From a checkpoint of a small multi-label image tagger.
Model: 4.25M parameters, 32-pixel images, norm rmsnorm, width 256.
Training: 14800 steps, batches of 512.
Data: trained on abstract colour fields from 500 small random pattern networks, 203450 training examples, 37.2 epochs.
Rows from block 3 of a small multi-label image tagger, named by matrix and row number. Rows with one number within an expert belong to one neuron, the router's apart. Each number is 500 + 40 x the weight over its row's rms, rounded and kept within 0 to 999. All counts start at 0. Numbers have three digits each. After the name is the row's rms in percent of the matrix's.
Before each expert's rows are labels from the 100 images, of 14848, where the router gives the expert most weight on average: "responds to" is what is common among them; "patch colour" is the nearest of a few named colours to the mean colour under the peak. Only what is clearly more common there than usual is listed. The data: abstract colour fields from 500 small random pattern networks. In brackets: how many of the 100.
# router: router (model.blocks.3.mlp.router.weight, 8x256, trained with AdamW), inputs 0-127
# up: expert up (model.blocks.3.mlp.up, 8x64x256), inputs 0-127
# down: expert down (model.blocks.3.mlp.down, 8x256x64, transposed), outputs 0-127

# expert 2
responds to: mostly red (100); smooth (31)
patch colour: red (46)
router.2 100:488544562498467571540470511460529478527491520471541542444589504539484508520484465464477528541507533451514504532499561535516446487494451517513522493565459508510483506499435455518486548482504464539442491455511527494546550541496524476539469443540490540555541552477498535456438516538519452525444481429597487503473498507471526524490489494561463564546551522506487555493571498478517486481488
up.12 104:504522513629518505579539459457482434481538532448500526479483486494514449486533468466460559477438427486578517530453545459464548496581520540520466518537517527461515475471510529537515530512460575519440562460522422508489543504526544492471519502538544479552538538538512429495474520508487501461492445401529462508529517546457561482452503496542458508498503558504480510522499509507475445480568
down.12 095:475515559513517529502510454539526444514479533511500508505418472516522531394511537450485473465517520518452481463534478508534521537495521476464425524542505471497548463514616481491427477498447470449525509482459480492623478476492560465453498485543498473479439524555596509517557508451441473546521431489476515501549531476609492485496506496480527548495494490533499484497540446448550463509517
up.13 112:472563521466534485472518477503464492506492533514484511510525485526395502542511541495447502510541461504538548534482431533481437436497507509496477440448445505510476503492561532545593473474535522533487513459522527553476478466511484474479446497487480486460517481573470493443510521467605520468502583431497476444420537550454516574472487476515615493522526579432518482547539519507458462487531
down.13 098:540535504492473527497488627519444513518475550472417544510505583561481517455447488507544501506508508471510522555534492519509593538509472520530549483496562539497475498565526491447464458463512509472432473527488566509535453432565483438469516489415395436466496421452413508469549507514461433494538568622496485485570524513502414476518486481502502450545500521484491481540454532456544474559490
up.14 108:467400527534471538558444488488483474445414523550519433551477584600530438536473467527455557518500481470526518449398512465450459540464498504477488521571523500457479478595513538481494453514516505500514518569444485515493483535547475492566472514446462433503557453516557459520482487473452489537553425470499496455586502507459475501489496535540498456516495606489529492476559512457494500492533
down.14 105:511485508482528451486524549508511532461485484415474499556518549489516461519432487534453510460582474515562499436595551524444460374486513504508571505493452481499521480495438470496524457477475514536492570548493544549441547503432492493420436551491495454528464528548443504448500550506544532504471466540532477523505445529507508507467490471550469489448489472490569394538444529587447530516436
up.15 110:482474501470463562490541540541501542482596482518492470478515481453464414492531555519541469507459495517457543468492461493459457526552456532610516479482532518492563539456495529518480484483472523507547512522555485517520485480520472545469586523569503508542540530434516542540457537469550511481520494499525558544497489493585509571517492492500489511520452499465513471425435463482615480484444
down.15 107:517488425506525490495514451506476514478475495514523490532374566460524573519473547514485547537523474524458514503497478474532483517528604486484502513498442523509531517441491505495444455472463525393464503554538451514451512508496481504402470519494491517449495468480444521528570493542462488465438553464557550518440510511508554521474502530422540460550514557488460414470537460510467540493504
up.16 103:556529381546453523560431472559443513491526493509465519517506501476463508512531511561473533486525430508493509483540424482493585544510480494514564566492481494460526542442506530483518541473444530500484491551530516505535488464431422513487496570501506511515561536476483516505431488543468547441508555512562526537471579502513464408490446539501485510516455441452514508482492491415543528485488
down.16 096:498431470479513524606507451461497499525507435516517553572501552462462522536499508539494509501481464541515534498436450368497512510566432454561522531496534430591511489486494568468488492455510493438537456509560505534486477466531473515538496423467484539485576496486535512518462468585412465539498407567521410538526462497465541459438533500452549449522453532479488476493517436500456537457500
up.17 115:469529511493494490461544470533496543484491441474438487512503581485507460493441500510508525510372460474547499502463526476448459531471519544516540497513584504504528441446492460477497521455579536468506511513503493498446500424466488473518503516555551531546528523468378538481427556507541538492495519523562535483438513504468526581562466584401452511486478476469537470529573493469514447492472
down.17 099:508508472554521538467518508473534511489479497531495504468506449512520509512610618568464504494556462512506505491549433536480483522468524556526441471476552481482437556489480482557516529555485469558534465519499545492447473519461438447467482571465462496492403459621473512540487548580533537486439444551514475499534473506532505495441505547467497496529543498462489539521484482533474570502530
up.18 104:475544452416466471552466460506466486492388511460520504542481517454483494524475491495448491552545426524512511526522492447506524481454492493439560431505451483543418533477519558501495490475476495482445458527463385450544471581467480509484507507589446525504416498475486544413423507523481493557482472559510511545509475556448389506497438602516491457467565537496501462483508511442465485430502
down.18 098:483540445550535511583504452528482532482496529538462437523484489535494443511467494508554476517476495533486524454418507454536440507511525473465596477495570447451444536503469489454593448522490483486525400541426527514486524425501458482497467512501493509534485521491487476559499549547511484477556531510582535555531490559505498539496478417428479418606511550500559493543541480499495438481516
up.19 095:496509530462403519543478555455420522464479502525507418554530486531494489481453497477553581483473506565466497461478517483431407495413495440479581517470494501414490495565516529502433450520560506384524487439509520496476484469535531611544529497539521426474584487528486475545524481425467535507536481531508543390496500594443548489490539480461537482516481496479490464495499472548526564449553
down.19 083:414439441574544529471577485482536564518535444517466508522468459428461479513462520508493422484447553530516483519521480526461549490542472534546431504491474512479529389551580535430528476452508506509486479485489472513492554466459481502580491506588445415431535491487436472504534506561584486524496474555501580443481483523508460454510492475459469486482498537481548429445456560512484519501526
up.20 104:478494466538524468417464518480583475479519495493513471523506540488439462496487494510470526484481563547501518471562488482507437466508485536489424544481515539467535493567495508573444414469562518450540487483547505532470487493529484561487522513571460558470439590510498508543496505504485534530511541464488512484508528444505512466534512533480559455451484522461486477421544567502501483415534
down.20 104:491508526503425485560492439486519591454479531524478515512539469448505490506534507461425542439480555494549478525465531466475459469547518474554493574541438483470559551461497528464536492495582515450524447500512525545520501518517489533508429505470572530543531537416436487543522505447567545494559507453474498433494541486528425485486573540535533505487539566536443471453505484512420495387515
up.21 090:413479466538612439495482434537489532471494534594495460546416504432590484462479461511439439444430420476471473491473501513468487525489484592517498483403511543517524548508550537515481448529445568469504456515520404429484447534531514516518546511510561508525413478517535492498554493456489573506558561517473514488428555563501504481566508536471494487489458523501493463458489492490458537464465
down.21 122:512453512559438515473571503462465521468521457481524463473454513428479413540519524542485558510494455520507443491479525530418507573491497509494517460506467462518475443544510488532547570468534422487493481471493487536588519524490459588487533495498500495511579533495486484496527516461478448502548475415456453472507554475480525478426546452438482448460549469551368496432476476567541507492464
up.22 094:473411509530535473476462570489499461474481524456426540522497548463523455464450495502504473421539446484545558500505476530513461580542487462511554579446571435501476457579483543486501466564464551503461556549484545499492532548519431537522497487442528517472453474524459458467591468447526475429511581477470486578464538499528524489469531495546507474411453578457538439477520446486501481463472
down.22 128:480464539505509473471534530413526519420481542491505522474490554528471478462474559473445530491518538489483493496472529501416503536559539526573536522525525486461493437505450465476579505526508511573446471485478511571534495475574523462459486460425497488564495468513474488472521522568476445484531436484434473431467497519564508548470494486489546467485527552472517453531534549585526518497471
up.23 076:482480421505542448546471520524476496479491458519459419545476477448491498491540450507457451493535409479484467487491420522528544488530508512513493520437537453488495605414507576495462428536466498446491544588493480464534467460494469513448504567475541468462454502564491475524523482483475488531612567502477514539440527524429525491510534468500524502486434577447527457532490486507413470462466
down.23 148:538453548474441565475564500460486537495492471470576466505453474497558560487514510430500521422530564529475476514487546558444532547457495506513585470512510480505433508433531452524468541529505459528466511454534501561574592544481468487438582463506533505547562534536522475494555505449450387536493500484437483462518539427542514523491467469471527482521537495604487540467500532542492528538428

# expert 6
responds to: mostly green (100); smooth (36)
patch colour: cyan (56); green (42)
router.6 107:439553480583554523461449495547446471556497500499442463556520495447490514476544450494444461571442511535464489417525421560522539430495383498493474492454521553427454516493499532507489488506486492484560463537570415466505474455439544536502569559475528570531454520513525578515509530547523523438568510427492511507485508452501579517463588488434482525500436544558510520532452449511533486452469
up.12 091:472489504578552534501463481438489516422522515499482553477464528500467483493532543448482520469516531485461492535574543469525516528467491499563471515499428492468462509528523439465540466502488461492476448447433564512498507419462455516597468467480536466549484443460479468490559427496534449517525466458484513464501505450585502527463525470436508474569509496505471511452585477510522517539555
down.12 097:481563539487441465444466564474504545454475495480483456502483548471522525511459421581544535518531505538490477529543479537613468530473531568496478484497497424486524435517502532441456448455435536455511508470511460473459465554534450493551549576467475587561531553519551528475518525485498437558465471446522547555475499516535515497455508486562552627479512544545484450457461514452561468461496
up.13 102:473412526530507489572542439471547544463446503522549459487516486502475492536529474618495489470523487457512512545437531485512546539502510498501499525538471523498588552484498525549490500551529528509551484540533502462539501541494564469580527454578502479414478559477564505541435473480490464495453495503479512512457517497494479510492488508532482427470549513529480464611556526562471469468499
down.13 108:444493477464501487534496476502550458459440548442502502448524567485482497529478491508468543492466453506556481482541499392476553530485440481552512514501469483423468541369454513515517572540426469505522559509617417496448498498454539521459512549514516532495470507498511480494463469546517478520488475457501470510483477539445507507473567502464556446422553532431474536453488522527525484531505
up.14 104:517467531495601449494521471514517575464467436511528525457470480519546600428502522517574518546520530503482486467509459513476564473509516594491466481516562526550543458461473525465537544566547522487440526480484519530509430524536497463527495543419489507521528494526440479529466546575483531504504422461502507472501545506504507490518456504501504546509542423563436567527471547489456516494520
down.14 099:515473476419537478449439500453449488471514570468471492509496514454504473463508511568554497557487476529463539503495425483499503567594521480525521512515547488507497445524445487472540535562473511490479577552534501505441530502450440555538510585442562543406458461495419569480489514562608508517466456513545552554566532456462465538535525481544473426465464503487480434502511459500480583533479
up.15 105:557411503435562447479476540478475475471371501448490532579524544503496558484439466489497541507510500568503511559541542472569572509553522468494515502539453489420442500524515515464410486516476565448525531534466469480424551489461545442487462480437506481504565445419494495492465524587546499499474485511483515486529534514556434491524514481493471470495479501515433485545505512501543499490557
down.15 100:512452538415482494462503540505542499496507407582567536495576420549509502488506520533500497494575452553516518481576558517507475479460530478436467541535462554531534545493421544549507526505467540483528490477527581604454546527423499534446454489417482485493491516500430524484476509525512504530484494566476480462483505430543503548517442536533529574517487520480415446487473497536513533526463
up.16 108:552529419505479470400586547507502536497547501492510510471505469537550550555559536529514537557550465565477508500511455497558457523547497462488459451542508434528550478472527428531439514466445482462512555543501485559529469488466517518473482513510498487537466543497500479462451450544512462537471535491578479530519551487567504519530568522477477559533528482516494524420498540445513560482455
down.16 094:484418489476478489500507465459516562534512506522531450424534534501550479488497478410542495554461626539556470456477521508485515476536508448532440504531487469460537479452542496470472485469521490411502525584475511520494504474420488499524578520487546532501440517452538463549512477482557541499525516469413519566496455439478498486515561400487439522504445449559527537459603508509442489519505
up.17 097:515524495470555482609593494521525450493535507479517492526516508498535480522479506507490480540479567531480507465459463571467405509485551490498455493493579461497528445479482501513513490536536569505560452464484563482472443444511422481530467482468513558484501477506512412523498490494540580514502492501506519492472426501463448506507510459555525491477535537498561476588502552520510487477530
down.17 093:416482536516480510552556464516465492552555483433470484559556604471552524470478554505511491521439528486502484476481529508524516534464482480511520529501513495523483495601480416544473481516505470518480471538617466451446482466487506519469425426532462537474502474586476500502492572410494590511472429503479473519498416512512526478499478589477524551455548492525514476555503460484544539456510
up.18 096:467478564460481450572465559494483480552447458484520546533556492478451565567529533465529486440536552449495460561542479519413523501481536551556494516513397510542526580490547488458417497500601513576505408435498462512538507507554455466531503471503545453439448469499526496474502514522531473521489510528539461429516450492514407473578432457471514567474516459510403483582519477514448497529496
down.18 095:470515518485503487513563381455424378538493547552437492517486533497538520508534477531568465521559539427473471508464474516504537531521523565521460467503488470519478498508484473506451500549470456537546473500576534493435510505509418495537463518467598483504541515478550521493528553536466467426504496504478497528548532471504483469491534486507498524552475480477528467521463484506569506466462
up.19 101:525475518467474570461491454510458445537439571345540520503476528504480432495500514518537506512490521523527490532523534452469472459481527526467457560522457572471455466602438530441502565542506486494411512426450522467458512479503554503468484439502494523473527480399411464495506471529542448494516534560489528483499550517422474476485523504472557555508507530516453529462520498488494502435512
down.19 090:490526506455451482588491528526505478458498521572539498527440494483483520505457550474499514470539544505510498537498591550480496524487518517472547487514501467470515484518471557496540490497516552486444473498495514477450496410554446494524468473544445534604498481456486434507484533491490567520585534591534540490532474523523422464522512434475514502497498489497507546489521531474468451434530
up.20 101:578494489421510486454471448480467475519536480519457516508433499501480527546545484488464515536529494507552466523472531496518534511490477452503534507511560511529553558483520464554540448485482512499485492502590570501435453511466449497469430494581514557520409482556587446508504534478476512516508489606458489455470525436471473459440551477509521510487556476500463488468512484490464546455453
down.20 090:607467486451488585443563486462483504487516511532517511529518566515467409485453528497483457534495511470521533506487444484485390431461531511474476498493532491495472500536587553485501490503520492474511512458487527506495512531539559555478467502532463488453499463516577531506453488534418494516541471489476525555534430543525495496572478547492480540522510513422493497471529520581528541491454
up.21 100:529577514511516550504454444493499478547479487467503517449523445444415574572472508422517486477485463515509504579484465474466446441467492563537491480536462443479446437470461543455535485573494527545455470428493500475509494485447501512453460457472483570517556479462468496568498584472515489523530507461519455468473486480521511515454469424454495524489534530469490549549490488460503536409524
down.21 087:546499480541484431560515557434505529456486514465521440548412564441574439437405479444550508525528549469485484529516414521486447531475540547502506493521550516436491495520500526421506501497521494482476515530498480507491510533484496512442469508556407468488469479503544512432478551471544481525487466572540485462520566529538535459506498516428491505460537527481496545483469522485496490460465
up.22 097:509515514501510481472503507470543475476520462484451533486532439539543457438527457530546549537569481501478498537519557536604477544551535456535513497503482489477459505535524476501588547542556463466588520479466549521496495438482426546550512500438496499448524484480475461479487430528560412494483522495466456528478489529552497470498566464542472432524496556545449527560501457539424478495550
down.22 102:487499550492478436515460510462562578502442550569511486476463499497432471521493533488476526551545562495514453509466395552487455495525496547533515415526480482447475488452545419456558527521535491501442455507505514540431536499514565517437516521550503550514476459504556466539449493565532453552528569562464436460493560451573493539446504457497490486507521471454487532436598609423476440434544
up.23 095:489524552506485497569543540487446411515513505491561482529486510495426449457487557488467499443437445465503540560459477493441410531515575472508545575487517449508502405553495488482475459521497440536438557555561576557467489478528470542425436485494426519479530554477483500532496573485426509413466517531517500507465571459494521493556412509493541438483506480493486527531485584420469470469490
down.23 099:419494481451539475530464462463459524468501515477537519462561518465458485479495533534538457484479505502480527541493485504514454466541542489516491463446540493504440496488493565529529516542586469530507489509595441504500475460521498490493501514533486504415473528507441532579474585505483488414549432501557487517475510518520561539530512552400550516494577479512428544522440561498439521490489

# expert 7
responds to: bright (76); smooth (33)
patch colour: pink (30)
router.7 093:505463510489454528551540555514495480478507446502490429489485502536533446534497562510591523488500544525479550540548517467432522556530540473484498475522467560517513477499515532398475518464473497462555485496489522544504456495569490471438445476507435469509619483494469459576431550496492489462470424541521500453518494517547453513593423514477511508499498492478438524480515529542501539519551
up.0 097:544543495386434507527482520465461463497522514459451520449532459450528525552519512431458559444433510539521481469451507502475494429522497444530497495521536457535514511464504522510494418465629469526401503529514560544442478475504561496466477561518473484459492467523476508407519505503551534499491598493508485452445542473452510416405534537503483462478536433539544433571548475484468501491495
down.0 093:514461486458495563540454420478478509474497472522480511462485477490490564480521567518454493534510518455549529530516493449471550551530542467526401538477522557504597501395449518474482471499556524440453553472515454587506525478484540546424519453525487429476404474498483477502557487493542452469506578502539534524472575462546501487444481434538517493561509466507520509526529512430483485510443
up.1 101:477519490475478514512512476488489513491469447523551521468587530484424518570565535476487478404488482517501441522435476479500526462525478500532466561507529467468563495422514457530459502527543478534461441521525520515494496426466531459505483546545541477491476529500631507447438505524486476453484522551507492515439457511460552494514503457566511512565461461474420551589510439583567532486471
down.1 097:481465462483490514454509540536431512519522472518507466491456460481448469466529530578517482504528535542474495552529540535515480460472504462467447513467522473555471552501519521485469501501477512469524497509510493499579520463543477508493541557538452491489549460456567566494497557497529467549447480467441575527502530503531489554477498475562470506536503592517460547529420553459529558492432
up.2 107:516538488509566434523514518480442479509490439458466531601477498464473506485511413516527479516505452472511527534502476499525532491543481549547500414437477470528447526412530536470542516556404501543495471487541459477541494575542478475496511483487499511544502552503423494542505539504470548487458473414555485459498506603443468586453524449465507407488539509496473535551459474528479543481498
down.2 100:463486490544545444556474474495468509491478522499518480567423521465477475519479484480487435453546542479522506490521550518537539525487460547551475454509471477440441476505470579454549545541540608511508507468532535511514524483515472472597494457552469507590533555496513466513466542461521501558521450476479535522610459505502463512494489450523475546437590468485519485444497556486472486480536
up.3 107:480458489490575494524548483515555595461524414575454496597494454511488593468488494586475526552420489420434522467490478547555498523479475543417521450542535499502536462559492484477521498467504593512458482522469493526480478526516534508563519528543488507424497499466492518567497548485585570504488485529520542477421484535523493502492540472492459462433544477484430470518526517467455469462445
down.3 096:483470480508507558524610519530539533476562462522502443510547473545497485474524439503517425512465538501493532476467517567415497442490495473452462482449562577511467516535468530535473483487497518542543552501453444490491506489435560494556513532491531465557510519575496590413468477514576508567521499529463528476484480537475511486525481525563456491475479496467565606520491498451511581514437
up.4 109:448499453496451495478495507569500500508447498599478479539533476430508551492494492509484426522489441443459545426485457494537533421488460536540485526449507511435501566446597525537585523509444512477539542561551509421521538481488524516478569537482527478546477527554516584471513494478534504485553550513557504468471462530460488470494548501487448518511485504466586440522413475507510506470486
down.4 128:509467440472510527504462475507522467533497476561594438526539562502441505557480450547535435490461459494435507503457538521522501459443523546551483464495522488541504487561467499569496571552432501576510482465481483458529535510520524570508512497507543503569508551470550596566510549519508537514505400528530482465428480533461537555498436526491496498545492470458485493476407535498576601499433
up.5 105:430472545508481455499450513511526534498487554476501531521525526533481452491467517461529532490499519473507482533547547516490439466545499475443499543458511551487455423504543521486566566479506547507527519508489505463527513475479473505534527478576501475470547544471459521446431526449468482602514500511536520490467448521475543488482486504411454545484471535471496571452603493506473555513544
down.5 094:493480558499498477447532474466495583454532545468475514543513559478510456463496503461451514491464514526482490633452503505511440526491576495444558466469523469426535499497463471513489468455519530522482507541429501505480451453411459495561502511508533517473476474489496448450545504485458510469430518535471463539469389526498500467546512528534444477503465518544558613507525458528510472463460
up.6 103:462511497541455555502548458516501483446473483458538528533487547469455488419417480514514519596462482470506571462586523522526559499536471445475502526509462473512528513523457504451548521533540491481539550545512550450448519533547503535464503538413484555487514532492479500487503517459500563481559424480506505566533507440581527472545511477525463487487434516459447539514497521514498540519486
down.6 099:515558490480452486498521477473505532541456470457569488516525468536461515503513493546511449498558508477423505535511507560512437445461479553394545500475487423566468477494448533489521571458448507495535529464416558536521537423477415459467520436487416508430470524478473524437579524526494476514510549451528511458483538527508530482516526481517517504463510507459437566497458525544472504544437
up.7 099:398514495479496449452516476472468519437449507519442527527432479485500434486475541510475488442459509488531523449399424503460430511549494419457426520473465547452552445564521419496466522502543490485569537553473494533459511467515464492530545537439469487451492535510524466475507436504555516484476503528469499509513447491451501431482534440534460455485506510445508465532538497555521437533506
down.7 097:563519494534583492498492477466438491433532567477460479477459455514578455503525508480403541577531563480540459563533440491502523507467486488554444396521535524516531502507495541470568468475519554469525435476466465539448460538532563482560473532519446455549463379477482524425511529521526514515540516507509471532546450498501496553532535479550520519478492485528524564556543491473522465478453
up.8 083:449501514510522441531467522474480452528513441542433517460480433478451540509473514483457548508522480505445421450521502538451519414483480495488500443531519450491456551492459489542548567460554461581467426529530456529542408539483566487553479455525549538501510502585464598437549527541533501513542517497517536532488492548413540510510508528520513504511457481457486480606485480554517489457480
down.8 110:466554512540516526499537549455457473497529546435540514550488476439565486524504575438448513466494522471511470517582481561505494584462532514518508502454531506474592545493530406460488510503475495456486441509482467517509484502468469525532507467383467501535412461560539499499508468541470448488460490428498524455505484442525539473484448548457526448473480539601521508492472448549529484516523
up.9 103:480554514560516480484467496519588510497474447506479524441484495528504528528486501578532506438491460448444558532500539529487515475464482581501538537546421527503555538529508489528414596441446545499567481457497544471483488572515523487545502487537480506483505521529519491517461494559444448528490421460457452550516441437468491537485480489532450558393560538526477520451475527454471512553477
down.9 091:501493505535511597493454488519472489488469516488465528526475514463530524383547429504522486518471455476458511573473438414478502493536479505512543522439580563578507502539510507577420499506504506444509502489566500523536527605481478523536509555464512542511542501458522517415439535488428539513437508518490447580568472549498544624555489587570493514470504511490475452469468571408442592505420
up.10 098:454490495434522597504474533516452552513555535514491500583501458425502480483494519553455386429456450524476514522504499555452553498542499466527473589511537532566523493488521548500546524543550528491528461481506542489504520469376476529464546502522524494454464533489520532488567537514461506505498566501454553497503498468497569514505489488578474468550420553501526439498399471509553563498456
down.10 100:550483476409498517512472538458492513439562493619467479506462465478477463481475475468502492459441512559420450517446501558475487505550497553506434552472544495540541481501588495451531552486476465497507441446509540535521546415511441539490517474483487457436596493515513536459579560496463458531548518451442556472445531507496531501488473481516477491514475613532438457445439517496539502481519
up.11 103:545473476458466465463508534471516452498474533573428512524479492496498501516457452497477515555578550439531502456454493475469487512536436458501574464542583452524501432508487473565514577520475527544514511527562482467488572458461480495494534497467525540484467520528510537500432468532456488520512517604540456527423442513460568477471525454477491469468506488414461415533537429546518449501519
down.11 105:555437531492472548458415560485453502469522512540403465557502501543477471492497571532468526451471487472550430503510501513489544536495496483560485519501524493510497495505534428564581495533445489526570435417509484473527513447498526445514457478433474519501517469535592505489473477564463458481487432506418489528486421483517513493487490475507539540509499484454533496471563439507542488482557

# expert 4
responds to: mostly blue (100); smooth (56); dark (47)
patch colour: blue (74)
router.4 093:461557537468508427450537499395466465498565515529559467515492506560507425480454583546521543522541476493540531527545430542451467493502591510477487469459462507540491444514528489462571437500549449450523491538453524576450384484547388455451408499497454534488440465552524464445490508445471504509496512553471529497529527517530463485487438540487517508482488507476496492522542551483517479473523
up.12 102:514478574473477472516547538497539565500564483461480530414486472483440442524522440474528520550500521531522476477521501383522480490597457400487497522488499493468538463483498437472513498475539485544513561493487586482542455418573511525603494528485560406442537498478461578485500422543529512493537507524515517478492454538431519529524532464541482516475402474480495547495541488490521500511501
down.12 097:495532369525514534476565493471516499545597474509459486466564424559496497492569439490461512541520578483486515523541488495487472455496497481464446537403505558508468513573440483487493489435437544527476382544477546441572438530427513511572472481514480513474501468517519527465564507562541571535493429471481531443465489457478513479523483502522522538476453504562525429490476510487514502469473
up.13 088:471517518550513435479436535509493536490493475519483464451479443453465442503571414491401484480551532452449558436505491584522491470546438553469539511452551484536416533538510406609487591460450559519493543507583487402493537488440539470524503573432503532470494497516572531524535512516480538485575498515484540522485506442482526480549508529496524514478533554462478582548533489565513497473527
down.13 097:496428500534528464446443545450517472525467546513498512493532485513433467500565454488509544515549546529482442583484542504442493533508560532478483492493542451556547409515463439451506527435494481587487438448543507466500518529557457432497488441541508452520549512465565466551468501509438439504481489577460561516522484454519453562499489468522508483495486478501427440529484464432502580506493
up.14 091:507503448555461505530514495422451515483475547539507568473517539445471638597472490507506488469536594537535557445460503516471531569473472522558518619428481435515478548465495490502431554461531507409538458510481570535541467490480486539514538500496545544468490560509452570506449495483498519492494533479505517475541489501469519518426497479425484488517556504498476450524479469474433464406489
down.14 088:457547502454512533499476539483525524540499474490569452564446495505520501529450544417506544492468543526526527547563494565476496490448536487472452478566471483483473461519556483465474530480400484505548501484517493480511489479446536515483452486495512570482505508486528467589567490494570516596606447533462484499410489462484457510536491537500516477530584482568588438518543511514554392455559
up.15 092:469496527514490544464475413526537568518467436510524517534459504430466568486496485541495468560576513536460471486525471498529515380474494512518548445539496457451534479524515478596577579551545466460545504513511455441591581583448556499530561509488528511482565501489506491496617467517529481477485494543494543519557510457536508483491528464453481525484462502461486424484426504504503438483444
down.15 088:574495500491510446487535582460466543498496489463506498472501468514508474498477489494537497513492430516528542542517476493473624501466543577584515496522585456541488490478566481543493507467432480464487495405487518533530562498576468583491555489477506554509518528519483528542496540452493509480508463486535531458420501515473559551474480605528486538538503465568464438490428539539490531485511
up.16 117:486489553448565442430480505469533515530550495507447424484462444571485427453502470522467521453508459512477553526518534572479482520566500461527448483518513534568477465533505463514492518461540465500479492457500585511556559459509439524534490523498532521477445552489432476507551543410519574535475481476476502437571563485511469564501469455468508551524472581489457484461469548464515463519457
down.16 111:469569506522514492528480509471522502460514524457503483531463413503488547495462485472487485414482459467493588500494465510492519426543469467562561535499517475526513537450452467482471512483477550520486414513579508493456509534453494446474375501441537531512477457481524434455494523538543530535508453457537484523527528546528587497472532455501456452458502505450574454554431485459565496525439
up.17 093:505512596436518475483422421533504518499495527508408514490452555456477407495511432482445472486525494440529502446532506513572529444549513456504549416519509488509521431458512496509586467488464516486586518481542567489526509513532510472416494566497530505570526438457529559467482539490542589576560472440426561444470454509483506546483504449579468512522438482480468581482507474496531467518457
down.17 094:488481461528484427531483440502469481533527555517526517579496522421475493544556480589529553498452529489467484512447496480474579501491528478537483464492506461553496524485560424459518522500525537521564461430493440511509415465580469592446565469446537500534522511478504437539507514442479560529485427494537526468431459564470463521475534523479518511522510438533450486511476528442506495487561
up.18 090:413503493579543517568455549525508503465520430551494509450497512487449550476511472552541487499541459465476506462550480535564576463464473472453512406510545462407417551452548516553511527494472508451568562442543470501456500475451515513523543531503541559518473485541386593553538533523561487476569521488540491488494636525544514514468544467525459489524499499478496531479516534532510523465505
down.18 086:531476493568544493512578517486524443524425433563527519515509476521494492486518484508487516507503463498416461492505457580463441451517546559539484448553568543574532478464526398541482453395508487487564536483465532443476507460447534472542471480502584443544543469553475531556482482530502460480507434576515526527535504493513482519517470491491491448498481568443581560508541498520419477464509
up.19 101:520463521507520564544541506523467499497588513477542471449480439508515445460551492634457493567516451455445500475506462527466530518508491391444503431467525528514507519532536489522587497499566515534461579468456516567536564554469503520513539508496541501490512539496517517486465508466514471488459533522464544514487564532495527499538489436504438360544458535460475551475523532493498500510513
down.19 105:570452517504523426546577410553482591464507486471506539507505482461492385475502468536481470520535545493527515535520483407513512489546530513518481429396510495437500482407557514504499497514525535482503583525528473508562499459501504520468512500476464527420517516458552499466512516539553531612456450530466519514534423524528452411514500499504452476463459526492511526525468572513390533483445
up.20 101:522505508497492466462490492521526604484420485554487508544555513532452527573469481464434560456512454526494519455489528484516560498456440485497546508525507365548545561449522501526516559500491548521458473522526542530541412517419536520514542545502598516526498559487451596503502510525548515533499599449471431475496462534394495580508509517530495517542454499471540479594469459509472500424393
down.20 100:520530452486499510547480524540511489503488414439497447493499507498512554511550597519549492521525531488409509447504487543469534463452532561527478521507497516551538477549515508543462509490448443457460507496419595446501454488518485508561490512450474468442474420575504507465558460487529524521527417581459519422523416498501418446466447453551511534494514494469510540444484493459568520527515
up.21 094:403495463479543588564473471457517521453476483507399507435536411458443499491577513518485506497498526526465514481483505512543527499640448523534458501490579441472507533459518488606538525469487521517523438522523524502591543484471435423546478505446508456502459524542526551492490480532575457521533459412534488471535462435489500480505556430552489514529507493474524517554535448482490486488475
down.21 090:503484435520479457541505557546479509499544486502423534484468449517497465499527524492498471458458514477518521497459490507423557542499493401486542566488589525528614573499536393528518502452475471487457409435567439402473504447581503437438547507512469534429512456532494471506472570524517430472467457537518488541503473514468533498445452569519449465475517500474531462500491492484494425508521
up.22 082:488484564505501555506437496512474478515518540467498546523477529424536443477544472435480504521481464489475438483444474449498497518458459509498558426520508467517531433496522522474568531519463557522481574442521494450508453511575523463480580490524546527512434517506531543533539524514463524516517489502523547582482513554531531468524507482500426473526458483535529516474431482482591503477499
down.22 109:469523493441478423456549492477528520528437565550520528614466439493522497533526515431438536477540485509505430510484522497522580595471524524475480523558518500444529542484506535504500500504580489460476495504549510560568503451541430470433496475466489498480498457552441473496523524412446457495439524447493521428579553498590472476503475514484554511476554532530480439501560487502481479507505
up.23 101:562545498556532515479489443471490525493452420605544580462539495467430516557489511481514535527530553464515483575454468481436562496466495575583483488529469488559486509394510479481478526526526530483532461511449448489528440550538431513489481519438487553527525583487571462558519535538511519498545514486520501473476433488448512531430450512499470536493491469493377448558544524553484466472471
down.23 093:484508520520472569540501549536523521476549455472519482495459460457511534549504531560448496517507516481471503504529478570513493522471497576472449524466531525499498554504537537502508474456543516410518477434423495476502467525530485558461409472513481494517437515503610477570523496492503526527555451481490523516435494474512458509485438528482488533508551477518524549444447512483523537463445